config = dict(
    arch='preact_resnet',
    model='masked image model',
    dataset='drawn small creatures on textured ground',
    train_examples=203450,
    image_size=48,
    crop_scale_min=0.8,
    horizontal_flip=True,
    translate=0.06,
    color_jitter=0.1,
    method='simmim',
    mask_ratio=0.5,
    loss='l1',
    norm='batchnorm',
    activation='gelu',
    depths=[2, 2, 4, 2],
    kernel_size=3,
    stem='single',
    avg_pool_shortcut=False,
    widths=[64, 112, 192, 336],
    init='torch_default',
    residual_init='none',
    optimizer='adam_atan2',
    lr=0.0031,
    beta1=0.95,
    beta2=0.95,
    grad_clip=0.5,
    ema_decay=0.995,
    steps=15200,
    batch_size=64,
    epochs=4.8,
    lr_schedule='step',
    warmup_steps=300,
    weight_decay=0.07,
)
Rows from block 7 of a small masked image model, named by matrix and row number. Rows with one number belong to one channel. Each number is 128 + 32 x the weight over its row's rms, rounded and kept within 0 to 255. All counts start at 0. Numbers have three digits each. After the name is the row's rms in percent of the matrix's.
After each channel's rows are labels from the 100 images, of 14976, where the channel reaches its highest value: "strongest on" is what is common among them; "lies over" is the class under the peak. Only what is clearly more common there than usual is listed. The data: drawn small creatures on textured ground.
# convs0: first 3x3 conv (model.blocks.7.convs.0.weight, 192x192x3x3, each kernel summed), inputs 0-95
# convs1: second 3x3 conv (model.blocks.7.convs.1.weight, 192x192x3x3, transposed, each kernel summed), outputs 0-95

convs0.67 096:130120102137101173165102200109072164156183123164133143162167115094151148090124121098117115115143068098115094148109117170108149141168134139124122101115145141163178061168132127056138065115097103113128079119129125124104139089208140130121114117161151106174130157192149123151173173152138090111
convs1.67 085:059108087156072131092131100126100128061055110130137153134159119133161109140159154161119097122097151163120168128107117103127080064073090126071105131198054106117110129116170083088137094113114129101141122080041153115121124131088144134100090094107118106078110096136130113194126076126122103126
strongest on: large; starfish; crab
lies over: body

convs0.164 105:125106191090129150053153106120137111111119097146134046074202097108145098109091095101097108077121126079080125132143083077163102131104072098084104075098125117103084121057092129106116134063096109153115135096166108160104093098092112131143101097149100096122140102145139131122147099103122133121
convs1.164 095:143118087191102157135106132133119155197117143148165078146137151080148126136127144174158175144121159172132160100093134135149121207087165129162075178122156141093178141198143093139086170105159136093117143082071183058098121124112200117131116188095142172138076106144104116111123103102177141128
strongest on: large; dragonfly; starfish
lies over: body

convs0.35 099:141118068127108137153083129117001099167179104181114116117121125114139110115114111154068107119116125118122116144144109125190091042145145103112129087027132162119122107159120115101040067126128096133123160154158155154159125130149131171113124142186165085132132151126146131132133100091190138115
convs1.35 096:059132140128100123099150145142100134101080111117121115136215082125106084113129092201133132148130141146111202178130127158131074097147124132114111115194106137133092122108102185137162194099136137106135102084123153147071093094170136126096165073076115144107070116115113101140102179102085041149
strongest on: large; snail
lies over: body

convs0.181 073:162118083178107170093101143147092110107163118140119138069127151151119124135165060080133113110077107116149064141140154150151186105144117129138130151139129130149153143136172115127156156154126095187126142117100185101070139115089194112112162078123092157176142108107112103127146107104122119066
convs1.181 096:137089113099129148134131124111120151103105155170115127139133150203156122062088160158096126132119109163112180148133051097103093096087122124040204098117126136105124073149103119082093104154157135079157157114150077157221158125163096170170068130167133131137162164172151138135115089107101152127
strongest on: large; starfish
lies over: body

convs0.147 088:122069122124081124100137061092129076196112092140153100102119103097145142124081104037106111102101154121148115069105065125074128168101146129132095119113115130149169109146138095140127108051126080150074133135134141102118103146133185089054114135110134130118126136126089130110140079114171100104
convs1.147 070:141169128112126132142073156057108157153147136133115156099086115103115123087118102195156151139163082138095091135111123163127132124151100138163118133117165099132123164127118058170081136077146132117118037091120090123111111115080028079107170175129085137154102180138210146140120150153121109143
strongest on: beetle; red
lies over: body

convs0.14 095:117141133085142152126108091130138143105120174192065137105140124168151111116126116115115171164138121122100159139138130110141075100144131072121151070162134155170093129094127153121123105194101109088147140180144124111122146087161119118175149112174195089166065144096160148131084143138082163114
convs1.14 104:106152146171067111131126150069041114136166134138189204117177168158142136121161146146149091116149088138129144144107119151139105109154105154116130169146155130135134190130160136133094141122122126145173126077086155087057123101095061096126120047096131127134101119112106155127154141107120135094
strongest on: snake
lies over: body

convs0.119 101:147152094136158132087192147117140123078120104119090117103110098113060122108136079128106125085081175137111165112112112125109119118121058106149130129072160153110102173058161132156136150187079110138136125067153110080035129136107144123059132036168150145117186108138151083073087104099123131083
convs1.119 095:063176126109117134151123203090064151118091125120091092139164078096104088137114128117106026113170149156113114138125103160152142226116123103178123162129146154121152128121087130161068171147133122110132139168138114087116115134090123048125164140127135154130066113128112153165105157111145122130
strongest on: snail; large; black
lies over: body; limb or head

convs0.30 081:165097096133097101140111129136138109166180118132188162182099120091129123074102168089151123157061118125133132104148089096143148182132126135125114143095120191097125075108106081100117125032115122103091119090124159086130104091119134156094122088055111143150133156124089098101165092096114085142
convs1.30 076:153068127134119138161123100088095125087110176133100133093152131173087107139135097147118173094164079094138185095137101136123128058087122126135183089149138153068118145138167168126165159108132093111152130172188148129166174080087071038146119155155112135130141075163185184210134194129128152109
strongest on: starfish
lies over: body

convs0.72 109:046139131123132155069115048104101093146061119112149105116141136106103074110139092096130091135130111107118124153140114101153120176124089129099042147067097114132158103098127106123156116116152093106099122133050105135161096132072129100085166152092054112138069121114091115108127134133122090084
convs1.72 113:164089082082120125166121178180165189083122115155103129119102120095105126127092152100140180112076132131122187123162099117128139072113139115152197113193173139095113112123094147086068162140113129078110132127157114117148157146154148101073139163185159133127225106158182125135118165128134196139
strongest on: caterpillar; black
lies over: body

convs0.172 089:156095121113136106113103136103080119148102137106123199100120174150145136087103045119157117123166146112080137101122096084050082094140132089100140068078105106160134142175081146103135134167124131128106132168118086110125112141111173118120097155104131143107112100137131145134126153185063089154
convs1.172 081:120079077158131106146156102126192145163143114134127177127122079128129128141142195178129119142126160103128114083086099103084159179096085138090080134161136140103163145085157157101113057144135126161147131121135100129145121122047071159117096084148116088112129124122132174170126078091132139119
strongest on: starfish; large; yellow; colour: white
lies over: body

convs0.18 118:083103121131113168104185096139094113149120052122095090137140180122125083111114064046098169091098183103124142087134103105121111157118128146162157150104076101134116064123150090119152042090110123105094117145109122134110138132179078120104099064151096156097089130132147075069066099108134101116
convs1.18 135:131120147122144156124129045149134074175155133142181142128040156135153148124112120137160184122084156137147163132128097065145106084136126134121139125163141139134147063133118044061136054136111143129144164113071153111158165167149089133160085084137130115104133128132102134058143114115162152108
strongest on: spider; black; crab
lies over: body

convs0.190 087:094096113146142117070144058132068137211117131083148123138147158142101135071131072087129162122089143108096147090108099094102060142151125121090079143078059074118089128153144108130071128159104111086101136112065059137143052091116089104172116112065084150086090168109148115127105145103072117146
convs1.190 083:155079140075126124142111148174167181100119159111169139154145145103156118154124097149139103128111104184098105129127092227143139080170139129133086132095103096114153088070118142084048218096140070142157130127100130124167142122165179109128155022127069088139094127147147202164108166148152132110
strongest on: dragonfly; white; starfish
lies over: body

convs0.137 085:081069093094150120141099066146064123216111116137099100103078105099124124128141146075043162156144169109161100134094113126141128099054141124163105111145153155132123085096116074101048082038129144128137131080138145099115113127141148119118076114094086123139060139093099154043112108103178107128
convs1.137 090:134196116183104133142155182123159126140132183128124133184187089155081138097135110163187134107171144147130168160147117179177131140115155127102178111158099187111125178102163156222198132103126120131175136078168193134068146132114072028116140089167115143121116125139151108132134155126117102118
strongest on: crab; starfish; colour: white
lies over: body

convs0.76 088:088064142106118131182151127111000137108135070106125140140137126095139146125042094114147092150119097113109180108155086111163090115146146131122122099116173112135135134134150137099133074164068110106146047048138147109070154126121094111149095046137101113136106099140132121073048131102145071137
convs1.76 099:162094141087124118139142216162196135103101155115146099144154122177084122119119052066124061094116126121085077127111105188153104143117076101119111125026096124142110092118135150132100137109132136125108113098147079125110112081206203091085155111093115153181208137142114127087048122097092063136
strongest on: turtle; black; starfish
lies over: body

convs0.120 108:145081080125167118141127192094142176121117141080053162124151144164141163143138121154138066087046136188140135107160141143061075114152121117116159091130062152079147098117094155097139143145081096111168106099114108139112175141190118076149136099107125184160163096135135148132121205131120046129
convs1.120 111:059097089159133136108089066129148124128061093122100147118119084107134152157116081104135081117066191126146182104195076186128169112132145133154112138184081116056187125100111117133165130106085129119120180094099129122071110119102112095144138077125084125091097109127136129193148151119182068119
strongest on: snake; caterpillar
lies over: body

convs0.157 096:156108175183133115104139105110128103048076178159115182148116118142093132068132136122155128130115184147123120123113120105062097055118068111116120086149137119183093079166130129096120132161150097096112136130134097141120108115101107080140136101171117130091148108131111114145145108133065110139
convs1.157 097:090183098119129115126160152097095137183096116119148166101203153132148158163167119148161110141123140135134151112148126135149185153135126165157103194150118127101154162079139089120094142132111126169153145151089141089145164143087073161162125099125118113062053087096109135191137127148185089058
strongest on: caterpillar; snake
lies over: body

convs0.131 108:118113128117135089124106138077138112045145155116146186139158111164065150092149086116132064062128134127101108115118104137145104046132036151129130125136082121159099064116105132059123153168124093121099150121112109128097154129150119108059095123137104212085117118119139091112110109164092056141
convs1.131 120:104100101125150117117130124118091203120123135106132149171153084135115122177159110116122109113140142137132117116172125151131180106127108151136088126130107139109161190087126127144135129091121137192134154123073123131136120170124087121177093053080121120148081108116142158172157180101144139030
strongest on: caterpillar; snake; black
lies over: body

convs0.136 102:119124089118119119087146111112135148131130151163120098116117110139156173066143134102147103128103124124085131157155146114213140129155060183112095194135156174122134120095133122067156127084174086148129109151142153136162141132101138198100078120142080127121174108058069026085097114124162122156
convs1.136 100:086139126135125131130098118133053143180152167118111112138123101105128150086159130121112043134152095086125128169177101135162145131151120133103158120161100131153116149091057166143102149063180143110124124091140109140105134113096007046112131100148086144151123120116082097166099201133123084132
strongest on: snail; large; white; colour: yellow
lies over: body

convs0.114 113:092136137078125082088141071107081108115058107085136110175123162093119093064080090110110120097104129099113160102096123092147105143133089138129082142129131082155053130127114111137105067122101110094055060123104084159131103098080112080147135084063121115102105126064104112111117145112078137139
convs1.114 097:141134139129154100151079126138164146125163143174137157143083096135100158152157092129143143150111101137152138140092179138100200182084157119192102134131208137127122146103103069115073153140159161152160180093101170099100115147159167096106108091171191151185103139139141073115120089128138149114
strongest on: white; starfish
lies over: body

convs0.93 098:073057132092068158086143086075074120139069105080161152101182145096107043102142111075128117105129120146121092108142107156124109136104091164099076156074132098058066123121128083117134060112122102111095108111088111099146104115076080081129128079079071129096078111097123123115124161114122098062
convs1.93 095:162123133139145115141122116184177107164166120125118146124005114087130193165129158159135182128082139125133128106115110095112160119153172086130149112080160117117153129141100122100141098141113109139117146112115149109143110126165188124153133184149163116135229120149127129091152078120147172104
strongest on: large; jellyfish; red; creature: starfish
lies over: body

convs0.130 093:137113135119145103106137103101119101173106109122130069146116134083101105105091023126076082119137107053133092107096083119145148171106126079143152139059114139117157126115117161178108087112116107150075085069155114114092135143115165044077134118093122124197115137061116148099077107143187121119
convs1.130 084:094124131149180144138083139099206131097087115107127099102132105114104102121087080164177043147104155176094170130114096096161116079104115095104174133183075115128150116117125082094154190123124091091117123136148086146123137160112072150082163170157114117127039121150123108212119188155069040116
strongest on: dragonfly; large; starfish
lies over: body

convs0.19 085:076117148106098155133098116123036078136114138089146159111147158115127101135141029092115080130138108094128134120145106095094095137133131108103133073039138076208141141148165098158097066161126076116143088087148092117156114104113142060138185138128161066111103150153086152130100084173113134124
convs1.19 065:108141106146143123139100183119237164123075145123126147115177137142127155098118155110118062141130159140109093114140088214126113042087114079080120105082112119138131132108116048154157124122180117149113165116124112126148074089120077154108160053116125113138145155130119099158101127159154094111
strongest on: dragonfly; white; starfish
lies over: body

convs0.168 115:127141133136108105086137062109138106155125105080110062116109116143090141158124131104071090156139110119143101134106139123111142145120090148105060159168056097124130183139129125154127134129154115154133128087079127142130081158014137126055127096122103155128126109142102081091104124139089134152
convs1.168 102:107142139114167129130102193057070163116113129119148118084165120099136141137110158131199199113150096124083170142142105086107089152160159160122165119149133100141101069082103152090160076149109099050144099162129090146126140115185054104170144194166165118119117149136150107097117164145073162154
strongest on: white; fish; caterpillar
lies over: limb or head; body

convs0.85 089:134138102123089097104096101103144071131086118147172127098158159125147147119079078151142137160154111126132146134153118092137108127229162118127130131156115117149154128172133101098095084139163133112122124197103179092229095083104118171098100107067109167156096198084103136121116144102193055074
convs1.85 098:156106168197196137179114147157126078148116147142108116125115146123102145091117117126150134122135127093130145134100110103136142110135135126087211132152122154111118083132143129104182111163135128113119141047182114131091184118127203082137165176169179132099171071167112098108125087141134131146
strongest on: jellyfish; red
lies over: body

convs0.42 108:099140115133116120133138126138125141130094078114125070092100129079107129107024138078107140184142145132057112121079052051124111130059114132149152121104125132099149066086105125074148155154084173078098093114118104122112149129119187163086130098132112102151124111119161096111089135170163126125
convs1.42 090:137160074132099138129102137051075157172110122132144083131154164132084102100117144139137136135146082080135133122120103129119144181108102171124194164115119175116147131194151125171122145179156129094129087204133086085181168150106118076081117191128137150150097196105144105183131173146135134138
strongest on: dragonfly; large
lies over: body

convs0.161 090:142089125133077122114121070125099092209144123160129120107130110105170148152104107111064128114131122107133095126101085138139159152107133088131118125131094139154145137173140116134089094125161111161099143097097190118065119123088164039106122163132117110140117195108104167064109129114147132167
convs1.161 086:060111145092150133107145181092121169126085129123107144149180107116148107109130106153161191118143154165086190137115119189125057079106072111109150107157188076141164133116166103115177121112128105109153093161109049156165114113163018126143153127164116088123080095158175106147101130133104112113
strongest on: turtle; large
lies over: body

convs0.158 100:118142118160103173182096118096126098187118113127091111077133139097108120120089089116103107117082144098099155127126076145130130127142167125102119098117119134070161123060096120112148114111128104121119140139119117103092091100103078070158111068127106128102108080139104149157116080116097138131
convs1.158 083:050192149104104166095166117138118132183105150161155100188146128103089138112119147089142140155075149099122139161160132124166086085172130130110110155132139121171219078158126128098075113119114138159115154111094106093149155133151063128139125185150103112107095176157145092087102083152128174107
strongest on: orange; yellow; crab
lies over: body

convs0.33 108:100126146131145111114142126125127098156100118122091158105117102073154150129116066127068079075122117107137152129091116116040157129088162123092079133161115147172120174102123156170098091130145148162106118068098087160074062131132148030130134140093123056106109112115084139124160078094080122148
convs1.33 116:164156140119175120150108137130144145151145130170122132137103139159106144112162081097122109132133139145122119164122170180152145188078134156143182160124166144156161133092096065162095141133144147112148138091133124109070157139165184056111147081149168135135136087117124064141122177131139118090
strongest on: snake; starfish
lies over: body

convs0.166 080:152114086177136136179131168110111118125145171122129161141110139127105130065116164181179116093121090150113130129130097157054062111141145068106120125123160162072183062118106150109122128164119073104162149113148102138107121150104145167094140103135109193166153152159176109156130134135134122144
convs1.166 085:063165122103097137093147095097073052091131115121165166108186128132151103131106097145150113111131142091122136105118108105130112141126096132097118149174119096095129161114177067069188083102044061171159144117114121139148139100109065099155130115149077092105067091129061118146144117145121115093
strongest on: jellyfish
lies over: body

convs0.102 102:088162134082163117111106115115145141097146158157074097160132116103142123140104239179103166168128131168100132113113130060148116141157112103147157129182192149165137109108102116088165140105097147091110123142168122125137116073136114158172147118113141064128082147051156148111115119101114106135
convs1.102 102:088154144125108098127124179103055115101116134135178171148163126156107146172210084115116039117146082125140134125138167182137129041138130171160081152111101124122136142133134132176096150113141129184154113115131154120090131135165133073136136086125135130094079083103155124160132167105125062054
strongest on: snail; large
lies over: body

convs0.25 096:126067127120127130130108092127118102154148128084134128067074113115108078181096075085122159137128071161104148068168071103125131126158109148079138054125155103108161083191124067092105072150086098113092111094122111086120114117151084141152151114154088114072135070140150126082105143121106129143
convs1.25 088:176109098131105123110149126163118145170116152135143129128110195136118126074194208159150125148159205153129058100115142135116080078090105111132107091095133113129126160099188110153153103123115139144122093102100123088116133087182214154122072120104162120111127152145158170039124106135139150114
strongest on: beetle; large
lies over: body

convs0.107 096:149140149173120081114122085094143108047109189139118155141121136125094113066090130117134100109103136148121134129097113119075091054083091108115125107163077119195126066141108142123120189131123104093102141104134089149095140097147161115043139117153134162112129143126136096149112088135093082176
convs1.107 099:094105094088120122123154133088135167158142133097118170147218121135126093141171101130124065138113135117113158100143132140139140153150103161120078170124094134117146132103126108090107163097090087183162125160102102116149152113123087141124109104115085099114061135121160132192110145150148095072
strongest on: caterpillar
lies over: body

convs0.173 102:121104166092110094067129157121133138171098107112111109161115120128146104066154114112154087162094145129058135145169120143179129115143058128128087151133115152138125131115137121096129135015114131126128082092134158143133134098122138161081134087107054164138161109073123080090035145147181119171
convs1.173 101:094196152134098120128139180116110070162144147114100145133116123135065156099187060084135123129173101117100106169180146099113174127095095111099149117148119106142099171112092197205175120029121135159129105100152141157093168133191083062108162141122124126142120112125099099165121173112117126159
strongest on: snail; large; green
lies over: body

convs0.22 096:158134116089168166148128182159120157119103137187068096111183122112184156136116068189101114133127010159138152146106145111160137105155145128113178133115109191106152123181108133066139103157123128116127121167186168097186136144176115158172139128132199123167162112165156146168096154148138123113
convs1.22 099:133122134127120140124137125127140086153095137144107158083145115097182140134120121152124196138060187147131188152120116077103111130124136127120120148114149087116123112154117088053069130122115111128116162159128145111177096161135054161184112156146151137085090131138137140111134057141137152113
strongest on: large; butterfly; purple
lies over: body

convs0.29 118:173101162124140101060141085127112121106081135094181130140129168170154094120128091104148126116084175154110114065095089141124075140088106110116112133084105068156063065202125118124118095122134094146124121156120094158151058127113120091129127136097097118109175115103088117092138095124083124154
convs1.29 108:161135117158122127132119158148181094030139102146132178165135116110108188129164097126137084125120138139147073110126125232105189090154094083128080159050151078137122162100148120088026082095132113132136140130121120099117112156141165134123131051122132088131131145141121143129118045141162115116
strongest on: spider; white; yellow
lies over: body

convs0.148 118:138096170127216144124153108175153122113088171125069115147114115122167156149114147116113169144143180153130173109145142121128075093134153096151189057155073155158059159108113139137108100193097161136126121122143116161132121124139142119236133129129169106134100125127114145111109151125103136114
convs1.148 138:122163136144097117145146139077044126099161131152162168142164116133150120153150118120135059126152047112119091159130119172161125141161152162114138141133111120148166166153103140131082130149158134134164141083102164105101137111008068084136130033123111129136093116114100153156152156129107101092
strongest on: snake; red
lies over: body

convs0.94 092:144145119120123144161139101143116096123143103184074104164138154109113117109096164173119123138135104075120148141153138082155097103114140110141230091106143170121150139160157181131114116200137101126101114183147139136181175122129129131155159068144152141146138098113157137122072116152116136136
convs1.94 090:067125096135088123125151159071115107113128108115180129142178133160142128128188150176175135138089154216114178127127121120135114122168099171133118142126161088163130101117105094076067144081075090130157121088167111070100120154133068104084124163150142126091101180154159176160164055125122193112
strongest on: jellyfish; black
lies over: body

convs0.124 090:097134129133128159168081125123000128147169139183105163122097095108165117141134055130108107103123098146122167135154087139159128131152112114141149094091092132154148130172143139096153113114126096185151181127139114096133145143133163111121123124183147080087093105145175186137101095126176069147
convs1.124 078:106138086105080118116143097148127108081120144093134126157125130144129099106142169163115152145059139149107137125089141129112098065045108118105140102127117140071125146116163161081185158133108081078133174081148122146194133144118125157114121131116156133161103134136133146185119149118112088122
strongest on: starfish; large
lies over: body

convs0.12 100:131121138108137071034134095134046114171001140084080124063096179157142083133113059118122093160132111103116177149071121080123107104120151128109109139124081072145096149146098123176141115115129150136108079099114103107100086117062072100107147130057142113110139106108096157105114120146087128157
convs1.12 099:141094132095166103129143158162175178185145119160142109134097113111155137116155087114137143139141184156125135117135178166092131134119111137147171130095191109133116100106109094128065150130107165133129177111103164101122150118099174142191077131151199118220093124141126062121130148097123164115
strongest on: starfish; dragonfly; white
lies over: body

convs0.146 102:071156108145121148156126150116114134168103127128120112117198121061127121113084158162124075086128121111131156139133124109171124185104191105103077136116116153087183093093150156134129107103135079065075098186102166169189117125120157140112150185109119121138044141145132184104086120140170083126
convs1.146 116:174103118143111130133138135134114125044117140158153145120132169158137134093138173125164101121081143158130177138118112097121094000117103127096157106130158119122091120095108136087085172126138120107140157125172112121127126136085123112147113098179139151143193117164212126137140125106107183111
strongest on: jellyfish
lies over: body

convs0.163 102:097080126168131138109155111183072116127078083074117090140124100110174142164102111159117106141083148119098186065115092038128087160152146137111133110087073093148130122150144144127119091141060089131146101095130109149131128083103134129105139086076156129157138143084107163102076107148071051161
convs1.163 124:130082144106190129143152145161207161166114132122132100147124124107123117099117101099146095135132136140116081113116113203138160177127110119140171166037033125168147093117147120159101141139132148152118166162171087150111117111169163120117137129128150147181160122111133109110101160113128063125
strongest on: dragonfly; large
lies over: body

convs0.97 099:107083107142166130168141119126068117131087079090104103100082124128157115132118155146115119124107111129119176130174108082079070129112162129147208103105140131135158090110139144098129111169102121096123096090128110126100141125137128089095115066134146160153158110116175099065082106137106089096
convs1.97 094:152149140049165129162148138105207120136128111144149099135077115118140132148107117129119114172111150171161113144145131102127134243126107081162136095112057136174134091160151091142105098165145186147123136147118067109123123148116111045157141146101132140243153170093112113096110144111108071107
strongest on: crab; dragonfly; red
lies over: body

convs0.149 091:107130094154092121100045077099080169141107091157122181052107094086172153082106180198163139158140107135150143159098130099175138148088126137092063121178153075091121149178121094118144091107148110112131130173091152073154085109071078106077140068082073089097053092057094160111120124105148096108
convs1.149 093:125151129151153131143128239130219180131106160156106128122189103139137121127155093121142104126158115172116135153184124122136113101128155089124116107137103116121097125096165141104121147104145127127128131048184101111089143154228209117127150139181144134158125123174236079092091151158135137141
strongest on: crab
lies over: body

convs0.92 090:075134126097107131169121123081132081164120087137102140073205069106157103139103108096099122142152080080102137104104111097141109082165129128072134071091125129069115151104126129124110092142062104145118104090201134064124102073144084115112103048160115102102107151104156179096127110103135130086
convs1.92 095:191110115113113139112106192134159153153140153096154117108073133063104134182097168121198149133130221140135084122116173122115129117123102111138098100124175095130180122154170077124121175141140118127110150137095095144165137145128185195155142160099136150114155172131125061112134186126133151169
strongest on: blue
lies over: body

convs0.171 095:127089117150162140119078119166100133160124173148152126187117164122198204144118038107110120136127145146087155059146124110194132142194115128185160136097091132152122076134107126057082093083109094135096103110144139120140142123125136126207176111092116120155123159135154169147083161127174094121
convs1.171 070:172144134132179153134144139182160197134145180135113088144157098117095145141081130120132128130104115107124126141089071141120135132101132093109136144147170120158144078127114172117191120108150174084116145114116134109071155056039114088115181154126152145222124032148108145153126122151137126110
strongest on: large; dragonfly; starfish
lies over: body

convs0.75 121:134106141134199153137154102157145128121121130156092136119098068100112153146117182117101169128117167157125199104134117123109073071094117095126190059185129132142046135118141156106099137201092165131057118088113109126097136123146138070171124100151189092146096130117141141116111157084098136105
convs1.75 140:141175118129090113111136119071032109107180120133185181140149136145151121139159129127162057124129062121130086144126129159143131144143135162118103153073124130134127138148095127118085122128134131141175146154093128123132130120025063124136120050123104116133079133119103155142146143126123123110
strongest on: snake
lies over: body

convs0.9 105:167099193162169134102118145166088131080062113128083133141150118107148094144111090125107143130129209127093136131127093053074096109141120107115144087121170075166116141126130119123105118150142164133084113129076129150115073148103145061176142169122112139115133152095116145126079140122073136118
convs1.9 094:099166133156116141130140087096136139159125127161195123145137129110123163143126151105189057148095131092149125146172101179164148253146159152108129209118072152127207121137124162146084139171159144111152149140091100111144102117067098116128128043128124117143149132128073118146143121126149117130
strongest on: dragonfly; large; brown
lies over: body

convs0.154 117:130140136107100147062136089132146123140131098113077056100132109115147131140087108129073093097141137137084190125141079091154115145101092106092096092173064086096095149070100119143143151058111093117117096068104132150115111119048136107089117072123099153147116119187151134117096148112082140102
convs1.154 096:119094143103125128140108161087077163140114151157186099091124101096157132117131137078196215138117111097108167141130122112122113156101133184162150150148157124101088102123113103128095090136147122115136138097102193134163134123102126083200084164153171156140102103145115087107123161104113200136
strongest on: white; caterpillar
lies over: body; limb or head